config = dict(
    encoder_conv_stem=True,
    encoder_widths=[96, 192, 384],
    fusion='prefix',
    decoder_inner_norm=False,
    decoder_drop_path=0.15,
    residual_init='none',
    ema_decay=0.995,
    epochs=13.9,
)
Rows from block 5 of the audio encoder of a small audio captioner, named by matrix and row number. Rows with one number belong to one neuron. Each number is 500 + 50 x the weight over its row's rms, rounded and kept within 0 to 999. All counts start at 0. Numbers have three digits each. After the name is the row's rms in percent of the matrix's.
After each neuron's rows are labels from the 100 clips, of 14976, where the neuron reaches its highest value: "band" is the frequency band that holds the peak. Only what is clearly more common there than usual is listed. The data: chords played on synthesised instruments. In brackets: how many of the 100.
# fc1: MLP up (encoder.blocks.5.mlp.fc1.weight, 768x192), inputs 128-191
# fc2: MLP down (encoder.blocks.5.mlp.fc2.weight, 192x768, transposed), outputs 128-191

fc1.140 115:393416518495455592452539494485569497498400534492469563590628571449518447458488502481487487494524522506458439448508536532470470493546500491518566525537493516503430497504488366477512508329474517
fc2.140 125:513542441401529457531561539558507492514466420483431571575642468402532518536485418479499530496518502498451503481530612512481499536436558535485508513496543371522473530485472501528509476475585538
band: 250 to 500 Hz (62); 500 to 1000 Hz (30)

fc1.663 114:591445526557546433432574543453413509425552474557550481460513550552491563508467550574416554461437463491509505526528504552473560558576466455507469476479441437366517533368497546527412451548495450
fc2.663 118:469511481507537586608564532565597538521568517443465458572514430501584573462459519552473453519559454589589442513554451531558520502510487565472608580510500523591543544569537471542457458612505486
band: 1000 to 2000 Hz (51)

fc1.528 090:454581486424539542544504475535468359477532528510623573528501551545447450522496474539522509535434435486488533523515542522589391558452430517491521628453562456404482462507594515443480517510463419
fc2.528 088:496504515550604484514535497565480505525440479552458531535592453495471450542548486558577437424522518469482495495487582476544539490503465389439484469380511461542524528451422452515539542532377427
band: 0 to 250 Hz (66)

fc1.7 126:459430500568471528569514433507463485501471410539514517500484506613420514531550571592498455461510395576536581466466455446550484507524545477484477546529480479399527567476530508457511525464401546
fc2.7 119:487604464529485574439462550497579531527490610477431492486439525530528522542472488501518436519543508464531496538555497518625527504567455546510456391504576551507550607463533382523533450483420503
band: 2000 to 4000 Hz (54)

fc1.11 085:410546505444551539482568440518444592535429540573584426495544511480552465491574495526540518537549545473531551498504500558474413530513531520484486489538553605596471521454609528554533513533471496
fc2.11 078:560476500501448522566404558491640568495454469482465579475437404468409528444573502542445531566604434457505500524457511473412561462458498564487441454536491463546570391545495449495461502430475459
band: 1000 to 2000 Hz (49)

fc1.234 096:460448533517531536416524433541505441545516535468531403465516534516452508472445477609504548525509447459562528598555436443460474464519569496469486453479397605514452486501509552558501505519480553
fc2.234 097:577457474477412514534530496440499514457447483421499553463441542528437523528579528540514526448563447471580586528526480459415495490532575516406472504531486413434463474488470491463529490520549516
band: 1000 to 2000 Hz (53)

fc1.605 099:415545503455490397542523481459587571506427426429545434449405507472530467554528564530449575521603518464464469528440541432392509440423483457447518564508484506545416544462441511486554551498447474
fc2.605 107:538611486515504483461425534328452542391548465516539523393496489585474464562518572436446540476551469528480521494455565565467452504446417503498526467506431469446549509542507525554541600557470589
band: 0 to 250 Hz (73)

fc1.186 078:441522585501498472492449490528431439555590503532566508461498579499509496530482422502463437571444412509447541535549486521498508511468505442626508548448384568408495485484542408482503588408517411
fc2.186 080:528485579491510561458484467387523494461508496534492515567514460558568567551585517521521649464496525538527537531564407441482396455430448520562497432449468516540520490478544483551563557593597453
band: 1000 to 2000 Hz (30)

fc1.99 090:541434491427503552568470547544489521521586481538487437493467532500416518501469510567566455550504454551525553493497428514616550474444497420537510570549428422456478467518599430534445464508495533
fc2.99 091:451418580472491523421549424486430472487509456417500417528492497479494490472504555473527437510522564561481505456503478429455442554463530563554449582581417500444447418425529503540481484488601545
band: 0 to 250 Hz (64)

fc1.410 069:502483487493527440496577525409490552486599487476489516513362519462559529430526489573439525547529540492523481467582532443519479529425488463467347551506497521406469494446492536560548519553530555
fc2.410 073:558546425615564563508498495532482481457477520512501491482488472508546498516463509443483476440474434481536559462523505522514530595423610490612478539567464487500492527487437642527459550549497524
band: 250 to 500 Hz (53)

fc1.305 094:430565521439450428635488506573543481517580444466438484502507511617558483546540443498479485512492504466534430540591548434441554537441432517593496528526534511539372411524473476565550565472511525
fc2.305 092:572495581531530513489527475533538508486429513478553474453478400527441514523490500515482439456511503544552518503502514465507503621441535463475465496524462416540502434570460586513478426344451515
band: 2000 to 4000 Hz (73)

fc1.559 130:464481497521560478400487466407463542390542377512526443452485506496502456514463493528476382534465537475455509618532467425427405534495467523432436613488588465481523540535517442558507492568517534
fc2.559 137:488553448569538436442509514555505546557497550574403463355465475434620467511571574510508566472463522563493559563522506464518536425399514532525492491564507533489617574559519552505411587520480486
band: 250 to 500 Hz (79)

fc1.526 094:472516506495400516496524506513512466392401630527541508483497452469501561478540589545432604494419529523591484534524460506455503540495550489453510430538498578487608462513508574617562466449510485
fc2.526 103:516463412516471580489560527590478595379467463514413438579433534490484473510555420496432535489452517478471559401441497530520472488479495388572507591477508566446555537538504416380521376498488453
band: 250 to 500 Hz (57)

fc1.366 106:499490511503457543419490414469588485442498577513509473541538541517553465541481506503463498565430561457478444480553534536539540485503480431553458449485457455532406508388479536613467482513489492
fc2.366 106:563453483456592408458469441424446480541450622512499509479469502483468531492553487527376417549477490475487508530519516449515484613535481506510504497407409498511457472589494500540524573544543478
band: 2000 to 4000 Hz (84)

fc1.656 091:577630487576572469456482484532504531444517483526551547443515572469551567490419436493506547485480444536460511529452482483459561505492500544536443434515496438460471413545460467399504487475535509
fc2.656 090:446624470477437530485493500536398493605546444511426421416522436479482510524501474562579556524540492562579495590506452520510447472513570533494471553510590468529401538554534469529628502615463472
band: 2000 to 4000 Hz (62)

fc1.123 112:417320531423531473439411478496505513453485570535446461481481408467530531493516574450511613499571610471465463526476485576543549455464465507590389541522523491425527496469486439439494485455549509
fc2.123 108:428503485525503542408498487492505533506458439460483475389498473472568482492497490465475609564351520493446505561529527485453463518512474508491592545501464548546547523523470504472511535429569451
band: 2000 to 4000 Hz (76)

fc1.552 130:459478452460483522459527608587474421545512428491410475514459510495530522477486549514487544492571434456510508598412498579442498537571441456544557484389483566495472525554433508503556488560559458
fc2.552 134:486364489600486539523501499503514536512467544509452541487550507535551535437476466515533516391423532511526414529532510480497489507480467543477514527559519527476441531503505400527496445537478466
band: 0 to 250 Hz (73)

fc1.179 114:514496463512462485551535549536503496413502491477433470534478479460417368521421393441515440513571479442378549512524567445459549512519516507468520460470463491503527490461476431532496499542404489
fc2.179 118:498413485553496433483486569534531497528512495488593524562461498639529515536457544494475530533582485479465471514441487498455492530485556577515547540438562572608497514396543543527505591453529477
band: 0 to 250 Hz (38); 250 to 500 Hz (35)

fc1.570 100:472502493532529584435507504453442491497547386496501429499502452419419437459427450473468631486471554473533451480537498480529544537529537476529487611518559478507418404559482516578452446458464513
fc2.570 096:484564600464604517501510483617533495482551508531530496489482603492493502505585500536514492578522495567447499484504472555511382564454618514550520512568481533492578523557528498531458591397660473
band: 0 to 250 Hz (48); 250 to 500 Hz (31)

fc1.217 087:455432461465430513545578481520551463448516496481559562491456540495454486547413473580547555522532581612549553458511486458460513471477594551371475527406511480392531560473460541496507561503490555
fc2.217 087:471539438454529464555481520519491535545551452502616482566506519504436467472511487532547598494447575521515506513479489464516498572492547385516587512525566440440484535574447494478559375519463554
band: 4000 to 8000 Hz (62)

fc1.414 085:406538413578519569574522518481492549414531507477549597458540589614454447600401538489479439606574455358462492543433543497475471521515466443493518482450434564482564537451492544516477539538519498
fc2.414 092:463539585488483582471489517574453538580519442535537476547451523476475500511438418444517436528457462486510483616451483489499521431652528568581532612475581641579482435468488456490558574502451536
band: 500 to 1000 Hz (50)

fc1.297 093:499475502543498456504572487539466501379583419506460452541506448480476460488454504496486532465537499486485413428469484472452486538534509428613537518535493499396538513513485436500399550491601437
fc2.297 100:534487545531419537475513500613503475485552458352495454441509504564450449514477430513469486367508512553535433546557472507504399476421393615522435404531452509500595501513573525596461477416495479
band: 0 to 250 Hz (76)

fc1.640 099:458481405600501540526565569469600513515489516481517530562461480471411516474494512524506494522562547424470561529447503546591537509489521448531479476467478589444482485446517442486439543489517463
fc2.640 099:485475393535453480505543464448535552482604523438522486425420480410513507530481479499505521478578500504586496576543477505493479428410517565486449512453440494523506574483499482485569488429564474
band: 0 to 250 Hz (43)

fc1.729 113:443449512440462519530498416517470514461576503485501491564450482504540503515505519490514572378552535574481414497492456469466500444386476443453540436481598548556441550461461439488504548448482509
fc2.729 109:420544516528470460466496533508467449558541488482472452489461589436475597499477490597528561381452469565515541577449530515501521471437480559514505481481486432481484491484590452523566505586596432
band: 2000 to 4000 Hz (89)

fc1.474 130:403616513522545441519500514547466607476531590587470412546447481479576429496463458526437449518420461476467543405482513562460419537552503464431466509465394540492629511511534432448553520486524489
fc2.474 124:449577509483475402492560456534470455496511448529459546435468449518504555494466526452563556575535557490496548480553444470467500607496532567433546485557489450630514465501464534481600553456523477
band: 250 to 500 Hz (81)

fc1.199 074:498485490486441544528512409487446489493460504590517444467429544475536423501460493542591506627364456473495436395486485384483503524586460415463541512550619538536528624461554507510510531515492490
fc2.199 075:452422510509550532573505480483462518459529502486547524476507483498530510520460546486518536520423534488520488548531473550496486405541522503453518519592587496442462529520543512423521445524494597
band: 0 to 250 Hz (33)

fc1.716 081:468543433442539460632504474546576588493478586444449472508610451424466451511507526434519546582506567464437392536496485518492533548517527441460568432549459450424418516554557610484577535514407475
fc2.716 082:556449509443536505547475483515528514480464575490524505447513484524425459559458466516512475541506452494460478518532475503499423386497554481473526431510435495526515454529551522513573466570547553
band: 250 to 500 Hz (44); 0 to 250 Hz (42)

fc1.417 113:412490543440418498492447533426428535528473453524482474514484518472491448493546441530568501356537403450511539499534417485505424484429549479509483532435593440476518477485454482574613463470514410
fc2.417 111:445501511423511412514395484492470544620518536558536429471483540531438532483408554533520449502445476508481466621553508520498537484422458536438481536476518521502560458487482520421519511430469467
band: 0 to 250 Hz (53); 500 to 1000 Hz (30)

fc1.514 118:429444481471587472347428472569496463485536536582560485544427475532530573456449498466550585500503371537533540464452569430473515436462460498433560511489508559467485551501580464533544541469563503
fc2.514 119:469528513534476453507567507552517430504368526581532540545521570480537556484462547553427500534423518508413482539452532520416551481452458517488462432468483509531567457552493416471396548535540444
band: 1000 to 2000 Hz (48)

fc1.315 088:540563549394438525550527511505477411507515501437547450512457479495576438556486470431549497510552545469430471474423444584457596561520599518608540462536499427535510508537462578544477443530434473
fc2.315 083:561531449437584476532451487536504520583571513559503525470416492575477419424419455526564508588545473453437492518520515527440424468477499512557473492529499506475552507569563547527466446456553467
band: 4000 to 8000 Hz (85)

fc1.379 089:568496529462436370490492486554455603537499434446435569506533540434529465466500478547485507621533422517483578465519445480534477529466519453488558440440449541534506562486580532511510505503449479
fc2.379 101:589551487437480469519439561428590465513501580432450518455558430503410399557520462521529529478481518535453424465608486559537522552584524495527537542518565480480555469539496491456557395489448437
band: 2000 to 4000 Hz (53)

fc1.684 136:474524605430520523517498516449591477604498528522445500531596549509603413495547578537558537498478479536446478576517518542543527458520477520566339523461491513528536456492482486553506414386535506
fc2.684 132:471569552514550496470485577469464446447440523498526442539462464582484452420531474432553475525447477479518420452405447604527451507563486499552515464530476505506565473531529418521474455488514517
band: 0 to 250 Hz (93)

fc1.507 070:526426468436463497505499464443530501562530563509453511480564479438493450451482493492480435574483514438495632463545689475445429477509510489513532503471507503502530496446546509491480410519454505
fc2.507 069:528604518562527524480561618467563427498455444504507588449453409514457521471498502447504455504451514466496466454476558490480537454368436572513458529503504555537459510479470507424544483506457473
band: 1000 to 2000 Hz (44)

fc1.641 096:503433492487528506466446459539505520476471488442491576549513463495563490585477550456509464465550452488444589461521536471550468523553561509561406379540518514567525480506488524466609531510437514
fc2.641 102:539461496483500514401494478520495513492585451429517423482497361510502512538532406478461501576436436567482432461444540470585561476554584588451594419575594593504564499485509509561471426533586486
band: 0 to 250 Hz (37); 1000 to 2000 Hz (32)

fc1.691 094:577539478499461480427472430573504559501497500468461477513503482425518532480520422485464525487477390527582609556511516515580564584440548568479505481523464553560473488357511540577488442556472514
fc2.691 093:558512427386503593493373485484459522468526449458546458457408509593544507510507560475497419441497498486488605450485526502574479520477467574549475421497510496484453547586600560552519516472551606
band: 4000 to 8000 Hz (56)

fc1.601 110:518479604445485441541481524516494451490558485519516495536479542479517494556497547502536531499351401465473562513432564495457485424425486524382462340456494570470568505456555495514458531494511478
fc2.601 116:545466559469565550421474447478423462510456476582572511522515539453389522468472498472444491591413484518537410439476476571515537479483479530407500528544471528539550529502514549595380467474525559
band: 1000 to 2000 Hz (30)

fc1.91 073:409508609549402405458477487457471531488449464534494490500428477414591590482438464541474546506511479507466483468520473533443553478491504456602514525463467563438412506501465544518545568547439548
fc2.91 074:488501451479490386568576537535573533457476444469460535526541436568518471536628524433529513470507474484476426464471599542489480447475535476488439409506447534441566460509439509548510490423391511
band: 0 to 250 Hz (51)

fc1.372 103:493577427487459473523417478435514492579485487496451515459516510553500568576564530516558542523528551501447520593429475440561489460513626453463592514521522412618529486456495615463456570577454471
fc2.372 107:566456600452499540496502472466493470419558473462476523549519458470506514524423505493513518536520461520494544569501469612448532486460497471428499549409395528471454527422467482451429392568444415
band: 0 to 250 Hz (51); 250 to 500 Hz (36)

fc1.440 122:434492532533456555438571522457646458551517485578469574476472490437569506493450554540543535590470425468453511444564503410559527602548528479440519450557472562525510521526523533540477485475545427
fc2.440 130:513427558489517531552450606534516500539506449465418483557475425532491552451447444432371582498571456436501466526575466546453583545575440481428528579550520518504553470605562465422440509514568501
band: 500 to 1000 Hz (46); 0 to 250 Hz (30)

fc1.496 091:430489435458540431503583502546560484502557378439520437582395434485411550414477579504430479506565524530599509530500500551467533410410474471465593427474466529508468549580541497553488496530553492
fc2.496 094:564421453547513594416463473463513450524542430447446505529543476483504434504427397466541519545440549458495512511562518520437375489516489501423466492534481520498401485447529516484524497473471590
band: 0 to 250 Hz (99)

fc1.301 083:506511478568414430409435473469503472467456342535443526446445522447550533430522478478497483557530503427493547477503521394385568424560544490522453413521530545452477509532504588423567480554457557
fc2.301 084:530536459482543505486535402525466485467439335394560462429559527537460413563428499497467477511545444508554458453501564455461595530581505467533490448488626432456469553484477479605492438412492425
band: 250 to 500 Hz (86)

fc1.535 120:494546459474483604522462504518564416510515511500474542519513517528498514436456411479610522500499457490448485425478574549530515500500485424479427501559444502492500457455438511520477453504605451
fc2.535 118:510484475555540424540556533511545585433455468515512518459358498529475480551520503502512461568510515497491409440502558498608484574463513550379520580503446496488501481542586548563506505509499439
band: 4000 to 8000 Hz (89)

fc1.230 093:534463473485485536458503419485452440517522487476473418573535484591470539562547433551475493503516553472461572444521527475525471573497448509449484468409491554449517508459593568542487616456506453
fc2.230 082:556438555513421515487529519537534575556451416456503473558516434442560421551375523478507513461509454431478556427418579508476609493527440525490454509532542474459497501504518484423521459498462446
band: 2000 to 4000 Hz (54)

fc1.408 087:455504495432535463489486556447505538554496547553480437441388500495533545491553388662527465525502494475424474546508449512500452505458388469503544455494508478548555513532480547511437517550516521
fc2.408 085:484449598573477538543468523469499566482517541624483511408466463533478445551476537393442472488487510525515538557466500463511537489430543644478549505483417501547535529592476515633554396573455464
band: 1000 to 2000 Hz (34)

fc1.221 095:506450579470483472517486541506456536445487430535498483548401502469446498545473472477473579505583536473523539426499479493535556439524453494561461575518490522521510459443379516530369415434527510
fc2.221 096:460551531449564573556586530555533444574503485478519556475554519568528455483490445529528474573524387565548478555523490488462472530516627435627440447515525523482573443544428490532507453394627448
band: 250 to 500 Hz (80)

fc1.481 134:519492505502473469434544452417445470514356371525519438418582494520514562582461489573475502593536533457426480539452571448411588552555531481414621521546450525459547532503422475521526468449524468
fc2.481 129:427434532535540428475575487452501480492537426549498484476435526438594469555490520403526537595490531494489493572538491503521507470434444439401586500565514519501451518431405475441511412488509471
band: 250 to 500 Hz (59); 500 to 1000 Hz (32)

fc1.161 080:444402537516501499356423470586595570478546485450503498409446492557435524529486546451478501474499565462522605444516571547463585558496503514508528542453540535414518532486470551392489473529528610
fc2.161 082:502440475490445469448579453497500526430509538576438498526598511455447503448578509552577440499392463532403577517527579515522486552463492515611546486479458503519440387566499539529611475486565549
band: 1000 to 2000 Hz (37)

fc1.158 137:454419566518528523475497493533546472617509511491500625513512517482555437557427431527435547508472445439596446537465553461537500496355590469488457473505513601541552466422553470565608533463441507
fc2.158 142:508532549511411508499532531550463461473473497556549474553478485497490485476462443445504543515508560432475604452483479580494482496439428552450536562505549436458423567480614510536545476433497503
band: 1000 to 2000 Hz (48)

fc1.714 102:420484463568581490631517498545334460482586508469457431441445506496410487553509497534492563532571547442533492528537475530400482511455561498540509520448557490456580537553509531483477474498424404
fc2.714 101:510485376517431578464489529493447645550530470387444479592496418483525505540515492507582476438438533446504461454554534511485539429509488535513551449502594533658483592479463546457492580569538439
band: 0 to 250 Hz (53)

fc1.397 095:479578538487424411400508561496493467525499516548501547538445531494459569506450438529505399481473538525536478600447424523502469540442437510466511423426430535491445518526439542537473460512471424
fc2.397 090:532475546524485559471516415384472598536540446454501394572497511475546475503448487483511478471533556506488491383451506474492459552435608516552428466561522512561503478511484528576447554479504489
band: 500 to 1000 Hz (34)

fc1.152 116:441501541507516481422513445459517431552543511525495538567590534470419442508482562519521474519434448432451527523525436483520558497490575526493534499450458463439464524407485483544502468481409525
fc2.152 125:533578439484617513491561496558426460425451400485525485463567560431476560514549510439464433516546467509404488468518575501514503521438487437491527469521538493484534475542516514528428505536536407
band: 1000 to 2000 Hz (42)

fc1.670 122:520545509532511446501503418566510463556447508518542514546490465478444554407438482481562442489502549460531469511499428486554528565440483436516488508504499483450504497465475585434544578488477493
fc2.670 119:495425525505491496562473422497528481494531400555576427495454435536389459506492462536430504465552485475566509601519482459552493491576526543442467425431580515514519545389508477458505459544590424
band: 250 to 500 Hz (93)

fc1.560 123:523509481414501469426530536497505488431544507531437497531446516454435442544542570532378589469521478494601573535544513554580417608526492521498413448487448487540488497483541464550475474515556497
fc2.560 125:501551513420493466545476470569473560586614428500570575551413468422529502471493480537489431577457475537557463608520552481623515486538446468493414462434528486555472499577548595494476502478513438
band: 250 to 500 Hz (100)

fc1.157 067:519499523459461466570536477522621514466516539524476494422423498447468474483502502539546578494508448517601511502491501504503565431466507459514542416498459419490541544483506560416585497385543480
fc2.157 070:389467512514446502560543485523581572421453432408423594520449450483528506472490487499465477514577500532523545550431527485650537529513476481577492468517534507441472539458460457500465490588553555
band: 250 to 500 Hz (79)

fc1.419 083:489531516478421487437429446601436498536571470475548557599522561546439575485529491592500505471511466493489568407461469463525541563490441488460517389473539544473466485471529534527515540416446505
fc2.419 078:549523586531551405486470494495455575500452437407433520470524465539471459527483505557473557486478480542535571539493548476540636474504478517469520579494516463533555440618526514498557386525557517
band: 1000 to 2000 Hz (37)

fc1.98 116:571424522521539486472532470438588629481495552543490514504518534514458476453486517432473582538433562394502560484512521486578527528509389456506505523488446413542427425527575489530500557539423556
fc2.98 116:540467521466550486487469364447486496487487545568454436474420543436525428460489442537473430535474464507527465503533566476521505553568570591552474551472541505457484446521517502490501471457549535
band: 1000 to 2000 Hz (43)

fc1.35 111:440499538486525474510486428488504538530562543506584499495516399478530552469540533505466440555550450549527457529509669500508510536524449489458504571592415463543463491512537547524522586513558458
fc2.35 109:499468522515603470490495480566535523405453493555432624480461426527354550482456527505454415528496450487523349546488580469534508532516486469463462504445520613534443449482456480418499509532413486
band: 1000 to 2000 Hz (31)

fc1.470 121:442544434496499597537620562528486581505414496544465543472464506531479548484479481628465516503549484571458511495446433495455582563442450490483467532411446469487566489455550428543493467416606514
fc2.470 123:493445557468528487546410548475509492568480557471470462490437493514555486519556550365449455484545484428452437529463522431521498531507435480536444477543498459564544466546460509524594454440400458
band: 2000 to 4000 Hz (55)

fc1.28 124:510542459446448505413518596548583458472530516500497545416507469524527509356486489566560482505491432472531419443614526428476494501545485478458435509479480474486466429507499429520521648428529461
fc2.28 120:526522498522481403501516552445479422427378494615520519523468569480462490543502401503466486439547454471514565547505575508482561473487552544563474619631432484446545500488498514537473471526521535
band: 2000 to 4000 Hz (62)

fc1.466 137:452523511489507470483417493498542564565457486503471510481488519619521527453453398598484505413518459483513440535529439508514442519464469469493530472491478464544486458507555585503521472480499529
fc2.466 135:513595517421453437510471556445514583497481482490585467364436493527443581590457560507565490469447552465431538448426479518500521467487487528386516548497543449553529552518495425464451541531508506
band: 1000 to 2000 Hz (55)

fc1.486 088:551590569564542427482573560477483506521514534451555439479577466536525534498524571481525499531474467521388550542511558535541479397495470438488473560508495537532558511492464477459519486585528492
fc2.486 096:421441425542525446539561511540481489463415543586513449558512518510519520528541424572506476541595498563497546534548481529489464533519547486437505515457533513436440539464541544471516578513512632
band: 250 to 500 Hz (81)

fc1.574 112:448525523532514490499471499457539553468478504471503529414473443466452511450468474514616550430547528416518365479482486406494485466418491505480533472492474549442600517502511585501450514476369498
fc2.574 119:501469425435407567443608532504582539470535542542545526444530489446512498550505432467525475479523551501473498519583521500483439563558592579504514490453512411557457449651493512464530480502492484
band: 1000 to 2000 Hz (40)

fc1.97 104:499495532480534527543586531505456556441461488523582458528480558447478478502427611455542445546523392502502482428411474465549507488373529490483550482488433572457564471429504457529539469516563523
fc2.97 103:504442590434560515454448561442549502453481546532541474469438485538465527446377459511530505517460509466576511538553515566408532525552515429497434556457510546560624499506627547487574507523576529
band: 0 to 250 Hz (86)

fc1.447 094:475551459520464516507500485554563499439612633468436494490447530402469473395553535552571526495472512497494468472446451473483494438593518388389536447540452371446472435533477467491454561509526466
fc2.447 092:567599481480463426425488478532559490492581534510434454474449449373486476465532443507520511438505412553475489556468455460508530506514487576512474467498505441491544489446502513583479465519501415
band: 250 to 500 Hz (88)

fc1.141 111:509536473478604468394491542549572550489472459601540540484523412554578467533589564503518569556448493496573467481599519398486516502485536475423461447445370428536491530468535509546600562489479534
fc2.141 106:569542471534432511544533486419509484499523484531509498526544510516618485375491418488479502436548440485426489566471539428492591424441524571564537520528443538505393522492476465387423480468485489
band: 0 to 250 Hz (78)

fc1.267 084:496550558509555453483528506494530475535508492500512496505518490448544506587495553495432493574462516486435534525567562467397493484489442544564546490435498450455557468464447447516519557512498514
fc2.267 083:605518514517427496538497513487484484503523350376499578566514420516504510460432478509516431563449558557497482487557489561485492504447456375528431521556455518480386470512498491487449517423491482
band: 4000 to 8000 Hz (59)

fc1.515 091:509522500495565513452432446564525501500463642475468493514480578491516505500453511608481536552585495522422497497504487508439504496492535499463510597426471485469644539518501474526511494603492462
fc2.515 090:517532474484506493525476441553638559466489560471503591505526561464474491549496508513533505462547482486490418534488567476457525532495479464475428500393485469530503402515518480532554508548407479
band: 250 to 500 Hz (75)

fc1.683 080:515528491580476442494366454517459532506507609495427491507486500432483522574458481565455511439518513540418552448491456479513466408573410517488499580540481553475572525522550461562446457521453514
fc2.683 079:454563425525530570471597495602541525479507474465426477477499487469517515529561421444570562534446500502487528522446501495545530492458595431395435466419555516455527460493535448485503531582417476
band: 250 to 500 Hz (65)

fc1.603 115:551596468477516520557473575503514521578537422473507495433543555533479414552515443552537519463512486515478466457518480441624480553423491470507485510462516474488440483432453579476534405490490470
fc2.603 112:556596525557559488534553422559536494509515461501569539530572443459510452454526457567536486497516602467541543543365537464489414485503543462513352490482540522530419568577481545488500453525448559
band: 0 to 250 Hz (82)

fc1.237 094:614403465526492500548505550481538521429498467493563525514515517481467533428517524555468549443518419445549602477516547544521500460444479484507475578459548424428459420508523450507484446526415542
fc2.237 082:541607515544592549570570564435476434512585459448493404544530536474483473544413506448538486458522525505545435464463562523482476484522476523556600528534550447601462500508506482586487553519551446
band: 0 to 250 Hz (80)

fc1.314 117:570501606498600507537479473453543533539561542522540537483625512534428471526508562527484445572447527437519500594476457602524495577528529342494499460499421450441509502508564520485522514468489450
fc2.314 123:514506538460505487524492455542505473474521472469497505459496455422436421407562475547493526470376488530446518576494498577531574517445497611522637442546422417516481563544593493453573560544610500
band: 0 to 250 Hz (74)

fc1.503 096:511461546538412465497419569431525495476535468519476532568395583529507590482536506497504418437513468455517470538488468470546375556447494429498500500570454610498532562503525526618462556548422488
fc2.503 093:494549512570547439504460407532455503559532520446513515460480383531526624400572460526523487526435546479561442564421527575500534430501548585440510486565542496466471522453395507543494560497578511
band: 0 to 250 Hz (57)

fc1.767 126:459431606552492422485501530508386526464463512472505496524571469524573515458513581458518476533462567529548516481568497543484546622363489457418627578498462464460518480534500493476429441480565541
fc2.767 119:457535494485540539459493468572491527493533449528535479444439608569434523528502498523536590448504484513488599498608499453464491550531589470514532467521516495452450510462607580492455546544566525
band: 250 to 500 Hz (81)

fc1.235 067:468499467382526536476532561543596514573483540506467536462543431498485491519450400592485557545505480494512541525504498515566391608413469517465505475327482471521540556526489504540511476499511501
fc2.235 075:479370509588419510478503439460467471612560471481502476457535592558482504499499515491478474440498488513507546425558429503480498572509520509405453575400464495492504477572539408458565494547528463
band: 0 to 250 Hz (31)

fc1.709 104:469471480491403546447479481470482476469518607507498525504637563517498483505466591552623492515425588460483496476483597417414504460521562456555511499545534415485551436503480436519480477434464579
fc2.709 109:547438480444526541436565481485347538424523446505451581562510505512461598488364486411531497470504517451491464499489582503494498548437490495487485474591540414501532561512435554507545566402508522
band: 1000 to 2000 Hz (35)

fc1.242 075:460452502437481460471374475501481446462547541601507492511461607491442374575470548438506480483505529499533506498451501573440488531455502461522491507399416499568503549520557510513516487489459516
fc2.242 074:515460596465535534545472467450498486514426561567449424417553541401498497527545510444464469444542442459423495606474447423542545492495468535470561452464508563456539435501465480485503611512556405
band: 2000 to 4000 Hz (54)

fc1.116 090:456450444471592534490491446461603522483477513513495496463507468570573512558486568464471448414510510529560507473571484509424573462587559435504518464652565512448449473504529522512449458447531544
fc2.116 094:516421440505554507545489470450507492495380404431508448501526464522530446517548421534491460509528447436475411507418578479461495583538475467520478494467501472503512453430495504533469470493595430
band: 2000 to 4000 Hz (69)